{
  "crop_scale_min": 0.8,
  "activation": "gelu",
  "head_dim": 32,
  "qk_norm": false,
  "patch_size": [8, 8],
  "positions": "sincos"
}
Rows from block 6 of a small image classifier, named by matrix and row number. Rows with one number belong to one neuron. Each number is 128 + 32 x the weight over its row's rms, rounded and kept within 0 to 255. All counts start at 0. Numbers have three digits each. After the name is the row's rms in percent of the matrix's.
After each neuron's rows are labels from the 100 images, of 14976, where the neuron reaches its highest value: "top examples" is what is common among them; "lies over" is the class under the peak. Only what is clearly more common there than usual is listed. The data: rendered rooms with furniture. In brackets: how many of the 100, against the usual share in percent.
# fc1: MLP up (model.blocks.6.mlp.fc1.weight, 480x160), inputs 0-79
# fc2: MLP down (model.blocks.6.mlp.fc2.weight, 160x480, transposed), outputs 0-79

fc1.241 103:151079098102148102130193137049106149099135133093065092092172094127105096132166155089099142185131123147154111050088115169099117132136136138124079167136060114060182111103082136151128181073140090094161175117098143154085173088186119088093121136
fc2.241 091:129141082136101164174156173077126183124074131182131129132142158150105062220150087115136152123101124128103138107162128188121108142113086191130171125143137073163112083114148133129107103098128145116111138066128141123114149133097120114134177147
top examples: chair (35 vs 15.3)
lies over: floor (75 vs 38.5)

fc1.367 101:121097143142088144166149139152203140178153175125102112064159086214075153124157084152106159131201094089140180196130131141158094113122151137139149139110119126125108110105195169142157092189148108116100131110076112141145061150140111122102099138
fc2.367 106:166096123154126108188084092189095111097185087069152146124150126156165162098126147149105108122115125138056216168161125111100086160123127097073185128119139123160115106161160156157117089137149123080102179083095114096120202111135149122136094076
top examples: count: one (41 vs 20.1); floor: striped (36 vs 3.1); floor: spiral (34 vs 3.1)
lies over: floor (74 vs 38.5)

fc1.403 092:112178140140132180097107129167143092080115055093197132096166128113114124136136149107120135094097111161108149063094074057109130086106098121144105050087182141181126104126101130084117116149135156155121182135134177231146174058139158102167154129
fc2.403 094:062117087165109131134152117103122229122119068154107152171178168102133174165157093135086151149134087132174141099132142145111120111110127116114069068145070145142145103139094173148132094131115160132169142130139068097099159105130105175119109197
top examples: flower (92 vs 15.4); largest object: flower (67 vs 4.8)
lies over: flower (55 vs 0.3)

fc1.66 092:121175119111139171136131101115088151143134181111110117109098123114155139124119137131069174145098175144154151130067089147136176133134124161197131103171057068092109116060124165204087095100134120151143158132097169091149159121121120180138185107
fc2.66 093:156100140133115069117138094154102087108158141124128134072125152112142174173156118143130092124161114150147096077079090195158113064129058148110191163163150103170161140099117135139147179134105168122099219200167064098128046159114115117127087185
top examples: umbrella (74 vs 15.4); largest object: umbrella (59 vs 6.1)
lies over: umbrella (53 vs 0.4)

fc1.163 056:092130107091125150166123126077159115146089115156146118091152144165128143132089099145123166131179082102136199146153114126072144080188157103129094106081156103161163133129160147084089198120201096130123122145156133094108113136149153141138180142
fc2.163 056:122107116161086152143186116118181114071211113144079172095152170127108098083108103210153124121079106181102117085141212081058126156117147089049174127111147127142157178133128131136141117148125148133123142154080109113129147055088175121124107142
top examples: count: zero (59 vs 19.7); floor: spiral (37 vs 3.1)
lies over: floor (100 vs 38.5)

fc1.272 109:070109153154135100171085128088131134113109126136133101121122122164065099153086085102139072115138117117139164145123110152121150073093181163091139149167137112156121184087081143142088158137188179143153104117155103164155138083106111090158170085
fc2.272 114:157139154119144191171141104102137121075131088171118121172116220111191150101112100163115121071113155126151152145133143137087101128127086136092122105056153125122078117146123111055101087099208185123150112112116170142082149144092157135129104065
top examples: count: zero (55 vs 19.7); floor: diamond (43 vs 3.3)
lies over: floor (100 vs 38.5)

fc1.177 108:114164161072168129158129158127112181134148177183170095129092068067145113118110101144119108082121084126156167138113074170154144138092075134120098135164049177164135159117140142048150167174093113179086104175176077130182125130094129130147150198
fc2.177 106:135093168134106113095114088112134177082171103099115067108134129151104165129143183189176141118131101049088144091144209144036125111142145116157154119079159188131176157107180171125096123213139120143100122121119130108089130137151156132169117149
top examples: umbrella (42 vs 15.4); table (42 vs 15.5); dog (35 vs 15); floor: spiral (26 vs 3.1)
lies over: floor (95 vs 38.5)

fc1.62 140:133156085129099126134156165141083073085163154096120147091101102156128104154084119147185088110111099153149131170113085140126133160062154111171125095156192104052108075106180100076135148169106120156154100173109095163110170155085155093124090106
fc2.62 144:107150108095164201123153168192100174166116140122126176191072157177120120118134154135122115103148083116063122164113120100090164178072200158124178073108108129158137097129124105060175062111119111091106149100113143089087142103167111097122105080
top examples: arch (100 vs 15); largest object: arch (100 vs 8.6)
lies over: arch (89 vs 0.8)

fc1.101 076:124146122119110080180152114168101141071134124144137120193137183104091104211114167100100139123099099106081090137120124188116096147169097160165099079159077112145156111211087146155151100111146091084080143102124109214145140148080082151109083099
fc2.101 073:116167144104120140082135134111119161139105106131113165125146136152079107182063115106102099106084147115120129125146206163086095114172119162110102109122137164117134090161110173159176159085131164144159125119144173095088076117169142108130101150
top examples: chair (72 vs 15.3); largest object: chair (51 vs 6); lamp (45 vs 15.1)
lies over: chair (43 vs 0.4); lamp (35 vs 0.4)

fc1.120 087:101121114120157144143228128154149107118092172153163056109128065140102110132153147058118103097138164090167097156093126121144080138111105144128096162137104081102102198117117078099035118184143151140092177114176096083136055134072143187112148125
fc2.120 085:104084116092144136174106117169152128150144137185076062115096105127132087139104177174111099109127177141199095099172134185102104108156176096118090109100092107120131131137094134110142109168127137123173158115114131049098188184123104121190113111
top examples: chair (55 vs 15.3); count: three (43 vs 20.9); largest object: chair (37 vs 6); robot (36 vs 15.3)
lies over: chair (34 vs 0.4); robot (26 vs 0.6)

fc1.325 070:113097128105140138067183125111141103138191124174104136136120111124131130194185142124181174136118138150051095154130149146075172115157146140150153156152113181115066109090182091113138111096189164166129100192070135134156084098120143075134127181
fc2.325 069:118038171086188128114105084090164128084146192065136191153099169141071169127144159159181109162162142052109110165114100098142127164130094088106120117123107205185144098123169161130148180131125117110153144203073150093168098149087135113097116167
top examples: floor: bubbly (31 vs 3.3)
lies over: floor (97 vs 38.5)

fc1.99 125:114095113155068104159108170152099169153144127102165118156075119089145156157153119138165127101121153107132143142132099175162111111147101141179057161114135102121118135161117038151148158144150157085100109112123139138153086060158119117183139126
fc2.99 119:140150113153115136158127067093075139112195154075075130156103056173100137099198148142070164059069159121092093098170145096156150143153088110131130119104140191088193058125128081107108083113078096137065140183175113093133195149140130137192137110
top examples: count: zero (83 vs 19.7); floor: rays (34 vs 3.1)
lies over: floor (92 vs 38.5)

fc1.228 025:138143098160102146126070085145119123078134091080112115169145103139087148089131106084159170163110155150056182149069086091150159148124126123122153137148143134134129126098137107105156126090123129111167154078210097096138134076111100114147093112
fc2.228 026:161164096119101094101128074146166133073150065141122147098116124136156134076148158147120171172119124131057162098134142160113141112114120134092160095131136154204055070137169113097112182154150147117108190113116151154101165188106115135087087156
top examples: trophy (93 vs 15.2); largest object: trophy (52 vs 6.9)
lies over: trophy (35 vs 0.5)

fc1.6 066:117098117104111048097127168167141138121149163137147095124109143103139118137130109125101151157129165130125116132114161111152112078135126122107101096142148208118093109099081123147204113156108043082226129142117122102172175129106124084147141130
fc2.6 060:166165128088065153129175077128140140152086061084097105156138141145126129118141145134168153142150137122119137147144149114151111105193152127164135111143123105150121117132149131090185104103217093153075153090125100055129146140102141129118126168
top examples: barrel (74 vs 15.2); largest object: barrel (74 vs 9.6)
lies over: barrel (74 vs 1)

fc1.26 091:114129103056108156160124132105156149122104162119153142191105113130108198149158072154098116164139152139164132152096137117123147097134170121142128096071120109161131097051091147186100159103089143138143095114122142100139111101137143123195113184
fc2.26 095:078148139093167064140176071105126096094135183142083189111124143136141112094103098160132187115094090110096107088088190124121123067130150128069147111100113147092074231102098110126129075136117132175138128187097123144189170115169116115138137168
top examples: floor: striped (26 vs 3.1)
lies over: floor (86 vs 38.5)

fc1.287 062:098047117185154212081136105110074137180144139097112156085108145074119139175163098182097159120102140124144119116154150162130123113130105146146119148166097142097200112130108195134127090140095079108095147095128145172105140111121122070175192084
fc2.287 059:141102094135086095143134172117148151143153181126163111155139146138106123151135148174130099182148081123138111093159100162140174116158137145078141148069134095184141127101169073092125175085086179215133112147128134170077160139166113080130047123
top examples: flower (43 vs 15.4)
lies over: floor (80 vs 38.5)

fc1.187 108:085143171137111123145145172177135147138155181096117154170136155185145175158132072174130057090177125142080169147098100138122135160167094092147110158175118132205135107098124160122108189113081175163163130123081167077122129153116054112154110133
fc2.187 110:150145082084164186164134143127086094158153157143132099132105133124123167146161142142154116125114105128166096134086110182128139112062115079090137176115154117208154139124131100100123155110109122080139125142058161103137130206098069172170170106
top examples: umbrella (40 vs 15.4); largest object: umbrella (32 vs 6.1)
lies over: floor (91 vs 38.5)

fc1.35 079:106113108164138160175130084122165125138105118099120170121109135099119093132136092156109132105080091182125165063132147124150186086131123072163163144142147115116176094160111086089073098144146086082140129121092115152144142081150127149134117142
fc2.35 086:161170142134139102160055140128140139085119115147143083154123087109133151127111127137136157130109117161158111074173098195121062053154115102144204112106162119153139114204152132077104159182166136128198132081127150114114130105085139146149066108
top examples: floor: furry (61 vs 2.9); floor: wood (35 vs 3.3)
lies over: floor (99 vs 38.5)

fc1.194 065:168179133162145175095125109113068129130096162087213096110098167134162175118111140179166099163146108158178092055137191120103133111140178134162192131144095159088129131121113123133118059085108089099140120130097160159146111146156155097100180120
fc2.194 056:113094111191180140136086151123159179095131096088115109114161121144094152111113142127080134074127124131096130125116095154093094062119119131182156109149101142096155107106157121072121184111135071129063158073182189119114077144117139085160111150
top examples: floor: striped (57 vs 3.1); count: zero (47 vs 19.7)
lies over: floor (83 vs 38.5)

fc1.151 090:140120114043069167172139171155067132133092177120084094098100168133097186098174096137162180133130178158126169130085141072136129141122196109104114118078155154092192128097101097138145122100070140114163118127141152080136104106093145170093121119
fc2.151 095:108148139077131121087117092121136137109185162112107125142140088208178119116115166143056172152150111110138104116173206073148155110129145107074134155130207190129090126102087114153112136111098147079195172141096112052167114150092156172154094117
top examples: floor: striped (78 vs 3.1)
lies over: floor (63 vs 38.5)

fc1.125 107:151150107124196159091157111123154129104131139130178066119132114089134204105130155187119094166118160220147127130073154174137137151110157102054092067111144147120098108129120186137110100106145106114148125126105100062116163117136116113157076140
fc2.125 099:150117111130114117136133131104124129112063091134110076167098154148121168136116137141099111139115148143070154118172172119197106098132151119087162116082188102084136160139087068085160086128089130254151094108188058145132092135103078079128146095
top examples: barrel (100 vs 15.2); largest object: barrel (99 vs 9.6); count: three (43 vs 20.9)
lies over: barrel (100 vs 1)

fc1.322 091:139126111074086112120149158127148066056108183165170119119133129059141144128140131233141083124088141100108118184131087088195049149143084210076092176129133127110150137148120152127098123183207101171141127161122179168178137116123125118118191105
fc2.322 098:078119140118166128129074160162147142081147166113092202098101155131125098094120162112129099148132178120173091125099087108159065179148125108114159091084182215168105151172081142132153139119087106100179145147130149089177132112104126038126098132
top examples: floor: bubbly (35 vs 3.3); largest object: arch (27 vs 8.6); largest object: barrel (25 vs 9.6)
lies over: floor (93 vs 38.5)

fc1.124 111:113134206104086139092132105094079114071131187131115098110104134091190161108114144143164101068121090173120161077111085153164045142143107120156141213147090071092104093120128134162080138146140101138123120131128138146190152114134120181116124145
fc2.124 115:157125153080141144145119078159134163153132124195089162174143172107143135159158164167157127125060095065151128104137131070110155117180144123115136155159178095101140133063120102176086091158118212193087192175091157131098189125123129138149135147
top examples: floor: bubbly (25 vs 3.3)
lies over: floor (82 vs 38.5)

fc1.439 090:150142106111132076167111127114070112136140183150190128104121111174156149099154120136066098137113113199122152141115176141142157130096172118129093161110123165174149145076163091149115135060086125076166103133088105218127160124129060086116135082
fc2.439 078:093089120176164095146092132150107135181139088134092130166179127161171175091103156100173065121135067113099091158152095134119208095134121169108127090157101168100113072082082194109121117163130071057110198119134163102146160122068125112121187126
top examples: count: zero (92 vs 19.7)
lies over: floor (91 vs 38.5)

fc1.398 082:164107145129139126133151096102155167172125119122156072150136104090086088140123123106134215106085091170126094044116125180163168098094095130178136104151152115094194117155132131082078160168142071081171106123128156151104115074122139112130117159
fc2.398 088:185124157134126108109079146089130137120130136172129089140078109108096099115106144187153167198139130148118125070159074221146072126141110089169156091124130103163127140209136086071127179163155175081194108115124167167118139109110144138160091140
top examples: floor: furry (76 vs 2.9)
lies over: floor (99 vs 38.5)

fc1.371 069:121102124118118113139101107129133145098086075155110112070141120097135137122127106091160186166108095161131077155210086128144081123130108111161131168155133137091125141131147124129134138068123114185083149222157104139105121128053134160196158160
fc2.371 068:126110199144154171147113128148126121129126106136110149103157086090089148101076157128164194170076120112110110065147117131149093106151094117105157144112183105111119156140141093046126106155138060186152143149123088152097170180120167182173123132
top examples: sofa (92 vs 15.2); largest object: sofa (89 vs 8.8)
lies over: sofa (65 vs 0.8)

fc1.116 114:174159148139088183150154156115159137101133163167118169104141130106084148089065115118124090193125112063140147152063143098126113146071100135140114109038187164153127131175123141147082121102082134074157103096119155124141107133129134150067170051
fc2.116 118:173162199146183098108188161092155060103125186109107119151153140073123152127127092108103197184070106137154140153107164156127091078147142133152078100109140081146124125098066135085110162147133165119123129130114165165134078129140213113145167128
top examples: sofa (85 vs 15.2); largest object: sofa (78 vs 8.8)
lies over: sofa (73 vs 0.8)

fc1.191 075:134087117086106153132141143141120111115103105069106157145152126123087075138145154077075145131057148165086098110089150108127218118112109100114119133165175123137115099132085112125142100184137174192108195143119076205136153079129097169095135146
fc2.191 076:091141115154095111106084131137103156102106058110049131168097120127114151098145180135102089105127152168168173150134123133125105138127093127139202077123066093103155081123131108140174133113131149143118130126056131122077094121176109145130131137
top examples: flower (99 vs 15.4); largest object: flower (76 vs 4.8)
lies over: floor (70 vs 38.5); flower (30 vs 0.3)

fc1.148 093:077157139158154148108134093150156087085132121142068063090131167123081140147144126146104124089132119101144086156109100100121116072137119081151152152111074101127111156105079171140140133067117109137130160102077142157114102198130139122160154161
fc2.148 099:106136097154132113130080102193088108120171173090133153101145143161113095124144122141131185149101122162051188130129086106075114111143072140112154164111148148098183140071087123094156122124128162154119072158172073137086186118127173172131082104
top examples: sofa (98 vs 15.2); largest object: sofa (90 vs 8.8); count: one (41 vs 20.1)
lies over: sofa (75 vs 0.8)

fc1.145 143:171126170080163072169094114134063094117111155178127134103160133180134150163142118128132095158180165135157168143185151128144117101131124131111097158124154087145180147071139130133140101120116137104154115079068086075088187176124089188150156090
fc2.145 129:158117158119071129080093110164084110088051112079143145151120177112104151095148124148193174161130130140123085094153125125130118091090119134163111130158159094109093062179152120160129142097092116173104115169099086112128120131063098111136122047
top examples: count: one (64 vs 20.1); ladder (37 vs 15.3); largest object: ladder (32 vs 4.2)
lies over: wall (74 vs 37.9)

fc1.413 118:119148082145115125130127190152151149158105136110204143185098154106142131148117130182091145158150149140110111093106046136174106097109078142150120122139114116173105132137158069118124120111213215082187121086095151152168126063142109157148202095
fc2.413 135:125131138120172101124046155091123126163110089140096136148142148172120151126122076132065156064137119156133108136125184077110122114095095133094119122141112175107155125175152144165121155205133098103188148112181097118131134134163121106165161153
top examples: count: zero (95 vs 19.7); floor: scaly (27 vs 3.3)
lies over: ceiling (64 vs 15.7)

fc1.165 112:131059049127163107118169142145100101103170131058132129129147166114191144134144129138140179103119114145098138117110138141160093170131112122177093189154153130133116140110192097105086055075181131154157119142165168111150069137166152097091155097
fc2.165 115:108146121117154162152124090144206175111115164116112090168089172055064158066188151143097176163107093113134148099131135146136138088135114107138099130145095115147138124125135175085202143141138048140149104135114075083111175131156165074095100125
top examples: barrel (64 vs 15.2); largest object: barrel (63 vs 9.6)
lies over: barrel (45 vs 1)

fc1.83 082:148120117136089166100183103134137165133121177163142141121124185142092072151143093161065165142129073147053166166121142170130123110112101126166067169124077079095083127156131082082089198122109163081136108118133144128132152163129116083107117130
fc2.83 083:090102135107111154087095190124124105095127140150086119159116108128110165158072111141124166149176126127157122112095152142078181099143109132077146178157092157147110130144108087101118162119141120121158111133102081107126105118186144139071189145
top examples: arch (33 vs 15); largest object: arch (31 vs 8.6)
lies over: floor (81 vs 38.5)

fc1.171 105:132163109125149162062140124144125115089135171125154140095175144100115140094146087155131127134128112147115126152169100136121119101138078124108107139154169055155178126113146179165092160164133165114129176111120139147143093105076100101134143132
fc2.171 104:127152142154094168094130053125136135181104136123119143093117168152133140146095143138163128082114083109185146123159084144075108160119182097087128136097044166167152111126129120123111100155137146107168138162115112133091157112178105094122108127
top examples: chair (34 vs 15.3)
lies over: floor (94 vs 38.5)

fc1.182 107:144112133180133120104166155115139148135053135133142100144121106121084089180167126161122081113096112161193107133110104149162083129170115159099153096095158121127123162178113126151156170118057099148118077115134139157131106176136146119134102147
fc2.182 120:129081163181120141072136197201151168116137021141119139133077117112110107168144164131159100126128167096139096128122110115128165100125185072137082127128136101142149137125106188088125202124131135125119114113169123141165137116078092084143107142
top examples: arch (43 vs 15); floor: wavy (36 vs 3.1); largest object: arch (27 vs 8.6)
lies over: floor (100 vs 38.5)

fc1.27 138:096093092155138116150126103142090059164103095159128114136143152093091161123106141066129135107080126141172112064146153106108101142111151117118145159189140102141134185113155133115183152142126099207117135181123183132141105143134218122124090137
fc2.27 134:188102155173149075140121123112119109089110049129149170140160136157096163147085151092061167145087068146127100097155124106217132065105125077164161186144123079091121094129119085113109151082087083133158116129145148161115080095134157143149100141
top examples: sofa (99 vs 15.2); largest object: sofa (89 vs 8.8)
lies over: sofa (92 vs 0.8)

fc1.149 103:139144121125087147135096206187076083093134114082156197076156107140136126148151083136152090162138176119088126161137156146140082089123079085122123104147122079128157106123136145159083098143137124144159101092073104128122200158190114140093091133
fc2.149 096:090147076118099080135119168116100061135155177116159166142172129119110166122118142157104108139121164188056215143160087103129077133129108072151133186086153186109152133137124170112122137103129165130109110155118147120094120125132082076174150147
top examples: barrel (47 vs 15.2); largest object: barrel (44 vs 9.6); lamp (40 vs 15.1)
lies over: barrel (39 vs 1)

fc1.195 102:109127059168109132118092109095160070083129130148120092149154098106102156161115130142146188127132129172126141199077141057096130110157099079210108150142153124153131165097146159106089167142154134092101154123171181100180116126117137093156099150
fc2.195 104:155081099139111160141163084120126109137128136121093163074108119132114093099133121101181099120167159073111167064107132108100173144134128161146110136164112120126183155100144115107128163187150117185155123113145138121122133088122155088103129108
top examples: umbrella (56 vs 15.4); sofa (51 vs 15.2); largest object: sofa (47 vs 8.8); largest object: umbrella (38 vs 6.1)
lies over: sofa (37 vs 0.8); umbrella (26 vs 0.4)

fc1.372 057:095128097159137122136158117114106113192088105176095156110153098168161126146163156178184140219136115172147217137095142144104108097090119139141135154158131125081135170076191097112155133079121149122130142120131184097145125114161196114147102156
fc2.372 063:121126116163101111118159061151135102177126066154149182067140145142056148135109128138096116080122197127133100149204085117088142156126142102109159175171129139168050135162105051112112147097108146152132168115184134128124180137138096111142112131
top examples: arch (45 vs 15); largest object: arch (40 vs 8.6); largest object: sofa (26 vs 8.8)
lies over: arch (32 vs 0.8)

fc1.236 091:184104103152185148140111143097177172108161121148072155101096174132127118133163111175174158105157176149108134101075104091085131131084140102149122178117049137149153113176079164188118119106112105068126082103099124160132085098139047119132140090
fc2.236 086:056138084177097146168133151137111105074117165170140117128124149112156094160167118094105104202107129124126110116157147142147160163112161159098151105112112094118107108117145154083099078095093111149121138073149176092110148161152138121202141181
top examples: trophy (60 vs 15.2); largest object: trophy (53 vs 6.9); umbrella (51 vs 15.4); largest object: umbrella (33 vs 6.1)
lies over: trophy (30 vs 0.5)

fc1.355 094:118134149130098155139089140127108141130121170092151123086140100132124103131175113118154148159094103168106142089153136134170129105153135149163124136169124124106102135100084151091072187134051219154179130108145134152084045156078073099132149108
fc2.355 089:179100129121205140090102122164122102180155152102109150151090097141150155138131116088098165158111111070140114110092106181143167073210102143084193122113170136062103139103097157123201161122182186128155136097085109118116098103051063172107129172
top examples: floor: brick (47 vs 3.1); barrel (39 vs 15.2); largest object: barrel (38 vs 9.6); floor: labyrinth (26 vs 3.2)
lies over: floor (77 vs 38.5)

fc1.270 129:119168116115138142129148139049164116165105135161127135099168163129107125153089152097144149103157109110109134142126179126159097053164104128124094155092154122178118120050107141125097116108138116165186082168155155197122087100149061099132169128
fc2.270 130:097149186128079081135091109100113104091105109170108102176102164101113092119141115134181167103096089129138124066154176137111124152155093080081096098150173057155154133094125096097091140093106155117167143167145159156122158143131148109191186134
top examples: sofa (47 vs 15.2); largest object: sofa (36 vs 8.8)
lies over: floor (66 vs 38.5)

fc1.295 055:166124154055148082147148142102176086068153164160112095103160150184128131118132136151156096125127159122159140138108154155071163111122116081133146062126125068124168110138126143113130063124108123151109143081095103123144169119073102164088069074
fc2.295 054:154139131118125094158079104177106030138139129132060120113151126074154156140126131106146132136085120174172154076133105103124150099132108120088142102127145095143094065130130123175135172104128161174131156122145081148080117112130093091124107151
top examples: count: zero (52 vs 19.7); floor: wood (46 vs 3.3)
lies over: floor (84 vs 38.5)

fc1.68 097:136111092147161149120163145133175147173072181137146092114120123103171106082152131113144129098113132144102128101091160131109115157143148120160204121164180135148090145157114066141122107141116110124150109155066075115109076158073169156119147142
fc2.68 094:086128112108137065099118174163212143156176116115102100156147117087131132115113129136154135162080122063164137119097192069104135140131165131161103143145071110087136123118112175129084136131079105154095106150112153105119166153150190143065161154
top examples: count: zero (43 vs 19.7)
lies over: floor (96 vs 38.5)

fc1.39 046:098118115088137139106158152125115135104145124082163062121164116095166160148101141189115145194149131168173130095136169137185124213131124104135148076131107105110085134137136151130093127106102114125168129113094120111129128160178126124173134089
fc2.39 044:133091106165127172143164164131147142081081136073121063106111137170136109140177148152133149123038161144134153068155184089180122126146159120124108130138126104148101149128123144089136097145078074221098093132138076098098103081139130111166150127
top examples: barrel (100 vs 15.2); largest object: barrel (99 vs 9.6); count: three (45 vs 20.9)
lies over: barrel (100 vs 1)

fc1.258 111:170065155090090140130143148173086138160108160086143136105155187156105106072167108140120124161138141160194199126092207124105103143087177085049102159100088128119152135147113153161155114103088126095137134142145116139152085072119123139059135178
fc2.258 107:082154093124099132145124106131123096118141164114125123182089126169176070090188117141119117129115151127152090147099187094102148115161151114072131141164191179136134124056084152167050094152073106124218106179119154121127108112128110183114113144
top examples: floor: striped (83 vs 3.1)
lies over: floor (65 vs 38.5)

fc1.345 122:162121152131111122136115146082104093131129149144144154143078107111108145128151091133170137098063112113220157092133094098150141152122149149116059130094086124178090148152141138106144098114160097161171143123124131071115130084131142155103112141
fc2.345 116:137148149094131140146095111167125177144115077102147112187093083205131127116104184149103168176143112142096151116114158082123133134068138146149138104106164160059134138148134149134082081153071114134137150161172175158123128155074088067137183134
top examples: floor: striped (31 vs 3.1)
lies over: floor (94 vs 38.5)

fc1.266 065:138140159165113111123151102086169106142132096159100067143181098087145116128130145143154189166118184158129167125135098166135135082139125094162161088150116106063091061132091081138089138157086129139123085118122115186148084112071172136198101126
fc2.266 073:153117143103121079121149138144150145106085122098099151088116169181076139172082139149142117099099159102166099125156128141061114153164175126116212086119129162212117114151144154107158123123142174152102143179116180080186135169137163165122054147
top examples: floor: furry (29 vs 2.9); floor: speckled (28 vs 3)
lies over: floor (94 vs 38.5)

fc1.38 106:138079132164170109160129066138143129169081180099074120095085125124146108197162109130171125131169110124065122115139102186156156152127114115119066139159114081157135168121102130206149086176104075169083136160161110119173116099112129144111169115
fc2.38 107:084174122179104123067111099129125085121120124095136121150035106104118138116163182128170074115172160160149169183116141105121175120107139124077120096184162120140216221110175160133108129195161193093094144138100137150155139092147138109135114118
top examples: umbrella (100 vs 15.4); largest object: umbrella (83 vs 6.1)
lies over: umbrella (70 vs 0.4)

fc1.10 104:123067124141175173133082148117096094180130148125088129102078151171132158125151154133106093094163173141105142136098115137161177147084168166178122116091123113155125111183102121134064115126143116070139112147150027142092121171151100111092108122
fc2.10 105:132096202168112115154116116136086106097121097122096086167088188143175163114111093124144129084134093119112131122108185084124175170082138167167078148115084146122104118141165134161152150168117093166209102196179127109160153087188111166166125109
top examples: umbrella (53 vs 15.4); largest object: umbrella (30 vs 6.1)
lies over: floor (64 vs 38.5)

fc1.186 093:121101082181111187165137127107132107132140119192084129129134119132134141111061106163105105132167124185132186166114127130129169101147163147136117079095162198088096083118103108078192122149140115143136072094104133105116150125197158131150153139
fc2.186 087:143112112016098161109135130118137099096129118113161159109145134128105129087117129240147110182168117135137156205131182158161096093077121156155152133115124097129127097099088093071156121081157111126163160124146131107186133123143183076148143111
top examples: count: one (49 vs 20.1); floor: striped (34 vs 3.1)
lies over: floor (66 vs 38.5)

fc1.73 084:163191131116143160113181118165163145118173104164126102169124119097090121124140120091181142092109080150141087099106145145096142119195034124135141160153130105121111101149133089167060052134110141142147101152080143124190141131115189076136134139
fc2.73 092:137069168161100085150146146173139126140123140119095127107080104101072186155118126084113157162123117148142168136151130081111182138113188172123093104106110160170127123117199112190170155170137171142071150166105104097085106085103124127118156172
top examples: floor: bubbly (35 vs 3.3); largest object: sofa (25 vs 8.8)
lies over: floor (64 vs 38.5)

fc1.25 030:094132155146120131145096111147155110086107081120155191140145178140109115132138142161147189098122117107152083115147076087174165106108121163089145132161091111129100096111112108115176143129131061078078144202145134112162163114162148085171074100
fc2.25 029:132100118143156113113135115145052113163193123101118125081120105173126136148125131099176065131116138181138154144098160165082158170099107169147135122112122110111102087138131160120063174098130178133139213139092062106112109136084137141161158131
top examples: trophy (95 vs 15.2); largest object: trophy (63 vs 6.9); count: four (43 vs 18.4); arch (33 vs 15)
lies over: trophy (60 vs 0.5)

fc1.417 074:108148087129162089119139163128110107100072127200122116143073117130132060112149119129122170108137158197143113140130146085176081124137100142109097082116119147082146067138098167140136094182112196119131111203132120120150147171168117131094142047
fc2.417 065:116120130164121128143146167151131156106132111127048201069079158110123133105121078165105151154127199073137140135176095162127127100105114135144141112116139132107144190218134242077163146119106122108134174164117094157157098066175154151109132154
top examples: floor: brick (51 vs 3.1); flower (41 vs 15.4); largest object: flower (28 vs 4.8)
lies over: floor (99 vs 38.5)

fc1.384 116:142122136115208163105136099176144114175115138060144121113122175109108115141136079135102154182108111160160100116128088168107119173149126128118147150072151119128161109070128101124188095157108146178153142132112148143117124120188052113135143077
fc2.384 113:112116106122094104163114210137149182096088143143108122146171157142077112103093110143120135059091125058107152111154111070050160121130168157109132149124167078131170188106135111165130120175128076110155134135130071156127094126144112168159158110
top examples: arch (57 vs 15); largest object: arch (46 vs 8.6); barrel (40 vs 15.2); count: four (38 vs 18.4)
lies over: arch (42 vs 0.8); barrel (30 vs 1)

fc1.456 103:132078125131121131170149149145119119132099208164068174164163135062072140114204063138124123163138095138104117070214139119062136151106132141133159128121098057112155065080119155120207176154139059093128164140130172153124128096098119114105142120
fc2.456 102:126123063119163119105141125098095155089138126121135114095112134159116124123097204119100131076119145174035171099117127123094118112130119125101039166109150159171126117124177146087104154153087149164162141113148153106173130116157145113165102089
top examples: trophy (100 vs 15.2); largest object: trophy (95 vs 6.9)
lies over: trophy (75 vs 0.5)